From a checkpoint of a small sound classifier.
Training: muon at rate 0.017, 900 steps, batches of 64.
Rows from block 2 of a small sound classifier, named by matrix and row number. Each number is 128 + 32 x the weight over its row's rms, rounded and kept within 0 to 255. All counts start at 0. After the name is the row's rms in percent of the matrix's.
Before each channel's rows are labels from the 100 clips, of 14976, where the channel reaches its highest value: "responds to" is what is common among them. Only what is clearly more common there than usual is listed. The data: telephone keypad tones over noise or synthetic speech. In brackets: how many of the 100.
# conv: width-5 conv, stride 2 (model.blocks.2.conv.weight, 208x144x5, each kernel summed), inputs 72-143

responds to: key "D" (60); mains hum (42); number of keys: 8 (29)
conv.45 081 [113 138 125 137 144 107 142 124 138 154  78 104  84 106 112 135 165 167 117  96 122 139  99  94  75 133 120 103 152 122 138  92 153 117 174 110  57 143 167 146 123 218 106 153 129 183 218 164 169 163 160 166 160 121 139 121 151  77 136 114 153 164 139 114 153 109 141 119 129 188  87 151]

responds to: key "D" (100); last key: D (38)
conv.189 109 [137 159  91 189 107 157 124 147 155 130 131 130 196 150  82 150 136 128 129 130 132  81 134 106 134 199 105 145 108  95  92 120 203  95 127 152 161  95  88 128 122  51 114 122  92 118 143 111 143 105 182 133 121 155  94 163 194 126  83 158 152 103 130 100 190 146  92 138 153 138 101 145]

responds to: key "6" (100); last key: 6 (26)
conv.179 103 [105 137 140 164  44  94 122  98 114 166 111 132 105 106  90 118 112 160 134 127 102 159  96 106 130  95 146 159 112 100 104 149 171 121 112 134  95 107 175 154 139  23 107 135 186  90 102  50 155 114 105 120 173 184 132 128  90 106  75 101 150  64 125 144  84 103  84 123 116 195 120 126]

responds to: key "6" (92)
conv.142 088 [ 88 136 134 107 116  84 111 149 118 131  86 164 164 198 153 136 116  72 108 151 130  95  99  99 138 155  76 143 126 169 167 104 119  95 137 145  96  62 116 201  98 132 110  93  84 145 155  82  84 144  53 146 185 120 151 144 102 150 123 121 130 131 109 163 121 116 107 147 130 164 124 170]

responds to: key "6" (86)
conv.39 093 [ 89 175  89 152 145 143 132 115 106 101  89 144 113 182 114 151 143 101  89 122  97 105  89 173  80 166  96 105  95 113 100  98 222  86 112 155 131  91 157 113 103 140 138 151 182  82 128 109 139 141  86 137 178 160 142 168  49 164 135 153 182 134 103 132  71 174 103 112 159 159 135 109]

responds to: key "3" (100); last key: 3 (25)
conv.77 113 [122 141 104 154 136 154 175 114 147 146 150 121 140 121 140 140 112 139 137 114  85 142 120  95 135 160  91 168 116  85 152  93  95 103 113 144  69 120 107 121 135  89 107  89  78 102 127 128 119 130 177  85 169 186 117 140  45  69 126  99 137 146 121 134 112 143 144 105 192 118 196  98]

responds to: pink noise (64); clipping (61)
conv.122 109 [134 116  95 116 108  95 133  68 155 115 107  98 130 172  93 118 180 105 149 119 150 160 104 139 103 146 149 159 129 157  97 130 129  92 100 151 147 121 113 122  89  89 183  85 108  79 131 143 102 130 104  59 171 129 129 125  28 133 113 121 131 141 100 130 116  81 112 128 134 112 120 125]

responds to: key "A" (100); mains hum (40); number of keys: 8 (29); last key: A (27)
conv.144 097 [106 150 157 144 151 123  82 161 116 141 147  54 125  67 128 148  89 164 103 124 117  97 155 131 171 124 137 128 168 173  89  72 125 178 127 115 143 150  86 134  87 180 156 104 126 146 158 153  62 147 150 138 133 101  94 140 126 166 125 116  90  93 108  73  84 133 194 116 101 165 121 159]

responds to: key "8" (67)
conv.194 098 [133 172  85 135 129 169 102  76 125 131 121 112 122 112 120 163 133  89  35 143 120 132 139 154 103 166 120 117  87 123 123 159  81  91  61 112 160  62 145 155  95 120  90 149 144 181 143 131 107  93 106  76  97  80 133  88 160 168 165 114  88 127 119 171  99 106  68 145 110 152 121 134]

responds to: key "*" (93); first key: * (25)
conv.151 097 [106 115 153 123 123  97 109 115 197 140 130 167 159 160 111 148 143 145 144  97  64 127 122 137 119 169 104 144 146 181 197  69 123 107 147 124  73  89  81 127 151  58 103 101 113 105 154 113 134 108 124 160 114  96 125 180 143 180 126 130 128 174 155  59 121 122 206  61 108  94 182 135]

responds to: key "6" (100); last key: 6 (25)
conv.81 109 [108 171  69 161 109 110 169 142 100 124  94  71 146 148 143 143  99 152 113 162 165 152 118 101 107  94  86 116 149  62 140 107 135  92  95  87 112  58  85 136 146 138 125 135 123 144  79 110 135  99 119  68 144 102  81 101 120 102 119 127 132  87 139 104 132 112 134 138 109 186  94 145]

responds to: key "B" (78); key "4" (58); first key: B (25)
conv.13 090 [ 95 153 166  81 180 178  81 140 158 117 142 175 195 183 120 144 146 142 141 148 114 111 108 116  81 165 109 150 139 115 147 154  98  43 122 167  92 110 146 135  65 165 191 181 163 159  82 178 116  92 116 150 115 153 129 157 114  29 167 157 166 138 119 129 100 147 137 129 119 118 114 142]

responds to: key "D" (79); mains hum (45)
conv.4 103 [138 141  88 104  86 101 207 199  68 125 156 124 172 157 137  92  82 125 125 109 103 113 195 131 151  67 128 138 137  39  99 106 149 153  96 114 139  83 155 132  92  52 186  82 186  74 173 147 159 103 132 110 153 139 114 132 126 100 145 177 191  76 130  91 126  92  80 157 163 141 103 120]

responds to: key "B" (86); mains hum (56)
conv.70 113 [148 255 171 105 115  70 139 135 165  77 166  93 122 160 123 158 140 117 133 187 109 156 119  95 146 131 137 113  74  87 138  61 126 106 137 135  77 108 138 139  99 138 107 161 188 100 170 105 163 140  55 150 144  94  71 141  79 120 120 121 126  68 160 115 133 160 128 106 106 141 124 168]

responds to: key "6" (100); first key: 6 (27)
conv.2 103 [ 99 157 152 117 107 126 141 128 151  89 149 171 145 131 158 139 125 172  82 133 136  99 125 129  63 110  87 140 166 165 117 114 164  98  71  72 142 105 138 113 134 166  78  76 188 112 154 155 157 121  89 106 200 223 115 166  93 116 153 164 152 103 131 119  91 188 121  91 130  79 149 121]

responds to: key "*" (84)
conv.33 111 [154 118  36  90 122  87 167 124 121 124 166  88  96 157  81 165 162 107 123 118 107  79 139 128  74  81 175 106 126 119 109 145  79 133 145  99  91 151 139 142 105 109 154  92 158  84  34 151 123  99  92 111 119 158 123 168 184 140 134 130 141 127 176 125  97 130 123 162  53 126 143 166]

responds to: pink noise (62); clipping (43)
conv.14 102 [116  98 133 149 110 134  78 181 125 130 125  61  75 142 109  68 107 194 137 124 120 108 173 145  97 132  85 114  40 117 100 135 138 131 109 104 114 169 175  69 116  94 146 131  69 114  71 116  92 114 145 132 132 130 172 156  84  65  98 115  95 148  86 146 144  88 146 150  92 129 180  89]

responds to: key "A" (98); mains hum (46)
conv.146 099 [111 137 188 157 100 107 111 127 152  89  91 119  63  90  79 157 160 127  72 108 101 122 159  73 193 154 115  96 157  97 140 135  68 105 118  87 166 143 141 203  69 109  93 126 109  91 138 126 143 172 136  78 165 121 102  83 121  72  88 140 114  94 133 144  77 149 125 131 111  95 154  82]

responds to: key "8" (77)
conv.183 089 [ 83 152  96 140  98 129 157 114 191 116 133 148 105 156 139 151 187  97  89 165 125 153 123 198 145 145 115  72  77  65  54 209 122 107 155 121  95  86 163 187 144 102 146 105 137 156 117  86  98 116 121 109 119 184 118 116 167  89 131 168 141  70  73 109  68 134 126 130 105  89 139 104]

responds to: key "3" (96); first key: 3 (33); last key: 3 (25)
conv.75 114 [106 139 152 131  90 105 120 133 143  99 148 154  89 105  97 102 134 177 136 122 131 123 112 129 137  97 161  75  94  71  91 103 111  94  93 174 118 116 143  34 130 171 192  59 141  92  92 105  87  93 135 147  86 131 195 108  98 175  79  77  81 126  96  99 129 157 118 175 101 202 151  82]

responds to: key "#" (94); last key: # (30)
conv.164 114 [170  70  92 147 163  57 125 126  86  79 100 178 160 121 102 166  65 116 156  74 141  97 155 103  84 153 110 124 154 104 148 127 125 115 120 100 119 111 126 172 146 112 127  93 125 154  71 104  94  64 173  98 137 149  62 140 185 122 111 126 126 211 124 149 107 169  66 131 130 136 111 140]

responds to: key "3" (88)
conv.27 103 [114 130 153 136 105 119 147 147  76 122 176  61 142  67 145  81 131 160 160 115 120 102 153 181 143  88 178 143 103 121  95 130 120 139 149 167 163  92  73 163 169 113  55 169 114 141  97 132 112 159 114 123 157 141 123 134 110 159 119 121 205  60 134 124 155 152 198 106 136 121 150 130]

responds to: key "8" (94)
conv.96 094 [123  95 123  93 125 158 121 120 140 182 136 139 150  84 126  98  94 150  95 172 124 160 152 220 123 123 143 110 139 136 112 111 131 155  97 133 140 118 141 151 111 119 184 171 121  94 146 102 142 106 190 176 106 162 113 169  60  84 141 155 186 181 178  48 112 100 137 135  70 169 194  90]

responds to: key "3" (97); number of keys: 9 (34); first key: 3 (26); last key: 3 (25)
conv.170 095 [145  55 155  88 139 127 160 156 141  92 109 143 160 158  94 114 162 134  97 140 107 170 125 130 159 123 154 122  94 152 112  89  91 125 107 154 156 169 148 162 194 111 131  91 127  97 170 187  98 179 129 179 160 108 166 134 132 152 106 127 184 126  86 158  88 152 145 166 107 145 148 132]

responds to: key "8" (98)
conv.78 087 [ 87 153 142  75 134 169 151  98 151  84 120 108 177 213 117 194  99  86 139 151  83 139 132 108  55 134 139 108 115 133 168 102 111  98 148 120 126 147 129 125  86 106 149 122 121 143 102 143 108 111 168 168  98 180 144 135 100 121 139 138 111  90 123 157  82  98 115 120 129  90 176 106]

responds to: key "D" (95); mains hum (79); last key: D (31); first key: D (29)
conv.64 104 [150 119  69 111  81 123 151 136  98  83 125 117 132 115 178 157 182 141 162 143 166 129  98 111  83  71 110 115 116  96 115  91 179 164 150 106 189 145  92 131 113  96 153 157 156 151 128 112 121 152 129  91  76  74  56 144 144 111  96  92 101 135  90 131 149  85 144 167 116 108 117 209]

responds to: key "3" (74)
conv.76 095 [136 108 121 152 145  88 113 133 103 105 106 148 159 178 185 126 166 134 119 104 123 121 146 136 100 194 169  88 108 162 180 148  77 109  86  95 116  96 199 139 155 171 133  84 170 130 131 145 159 124 138 102 107 137  97 149 130 150 122 105 150  60 114  51 101  84 139  95 108 140 188 113]

responds to: key "D" (78); speech (62); mains hum (58)
conv.174 099 [131 102  26 114 152 144  75 170 167 168 164 116 166  98 139 151 119 124  79 144  74 130 127 120 107 135 141 168 131 101 158  82 137 109  90  94 110 151 136 192 139 132 131 114 104  86  99 124 140 101 131 108 137 172 173  73 142 144 138 110  92  99 128  45 104  97  77 109 110  93 125 164]

responds to: key "B" (94); mains hum (38); last key: B (25)
conv.62 090 [113 172 110 160 142 145 108  94 106 151 188 131  87 115 139 111 162 153 179  87 170 166 112 165 121 142 125 119  86 134 138 140  95  94 120 180  61 155  95 121 106 147 156 103 145 140 161 143 161 146  70 151 111 173 166 131  54 147 110 119 181 133 124 137 133 169 157 137 120 152  43 116]

responds to: key "D" (100); mains hum (42); last key: D (39)
conv.59 094 [135 159  94 144 161 143 153 127 149  79  83 113  72 128 107  97  75  91 161 157 112  89 156  70 154 126 103 128 144 149  92 131  95  97 136 145 111  96 144  83 140  94 120 155 153 104  69 128  75  95 109  84  96 158 116 135 103 142 108  98 110 108 124  51 155 110  71 107 108 146 101 106]

responds to: key "#" (97); last key: # (31)
conv.134 096 [173 159 122 122  98 193 174  97 170 150  94 112 118  98 123 202 126 119  92 103 170  96  79  93 123 148 138 122 134  67 114 137 113 138 143 132 156 124 134 139  95 146 119 101 107 129  91 171 129  71 166  84 120 150  97  88 165 111 193 158 174 121 184 164 108 152 141  82 146 194 112 152]

responds to: key "3" (64); key "0" (60)
conv.40 095 [113 182  93 153 144  93 114 121 164  99 114 166 156 100 135 188  99 165 112  83 173 165 105 164 105 116 118 171 168  96 160  72 116 131 167 125 178 138 173 115 124  79 104 106  88 133 133 156 135 136  96 122 144 171 134  46 145 120 189 136 136  91 129 107  73 163 159 119 125 168 154 138]

responds to: key "#" (99); last key: # (31); first key: # (27)
conv.111 099 [ 78 154  71 172 107 148 180 122 185  98 110  74  91  92  77  68  82 134 117  97 184 138 160  99 141 112 125 168 132 118  96  84  91 143 147 119  94 102 166 105  84 155 160 110 132 126 163  86  70 156 136 112  79  97  80 119 128 152 122  65 158 128 184 148 101 149 162  65  96 183 168 130]

responds to: key "D" (71); key "5" (64); number of keys: 9 (49)
conv.185 096 [126 103  97 171 142  98 180 111 124 152 134 148 162 171 141 111 164 139 133 161 120 152 111 221 143 156 135 120 186 106 159 140 118 113 158 126 151  45 144 112 133  89 137 107 164 208  93 123 103  88  86  66 125 131 150 171  75 117 150 142 141 162 114 151 106 135 190 183 157 100  96 166]

responds to: key "6" (99); last key: 6 (26); first key: 6 (25)
conv.175 114 [ 94  54 124 115  85  95  79  88  77 119 181 170 119 154  94 138  61  70 165 165 144 118 156 123  94 142 100 150  99 169  94 150 123  87 119  90 145 115 135 171 142  96 100  39 143 137 126 140 183 170 162 162 139 114  86 128 120  87 104 111 150 141 143 117  78 138 113 166  84 150 125 157]

responds to: key "6" (100)
conv.192 098 [188  61 168 161 123 147  68  81  81 156 145 128  42 183 147 137 106 101 119 131  98  73 150 163  87 128  83 131 105 131  93  89 125 101 148 170 145  81 165 123  69 142 128  92 122 137  95  93 131 147 118  95 132 173 115 143 137  94 133  95 154 135  93 107  47  96 123 132  71 134 134 102]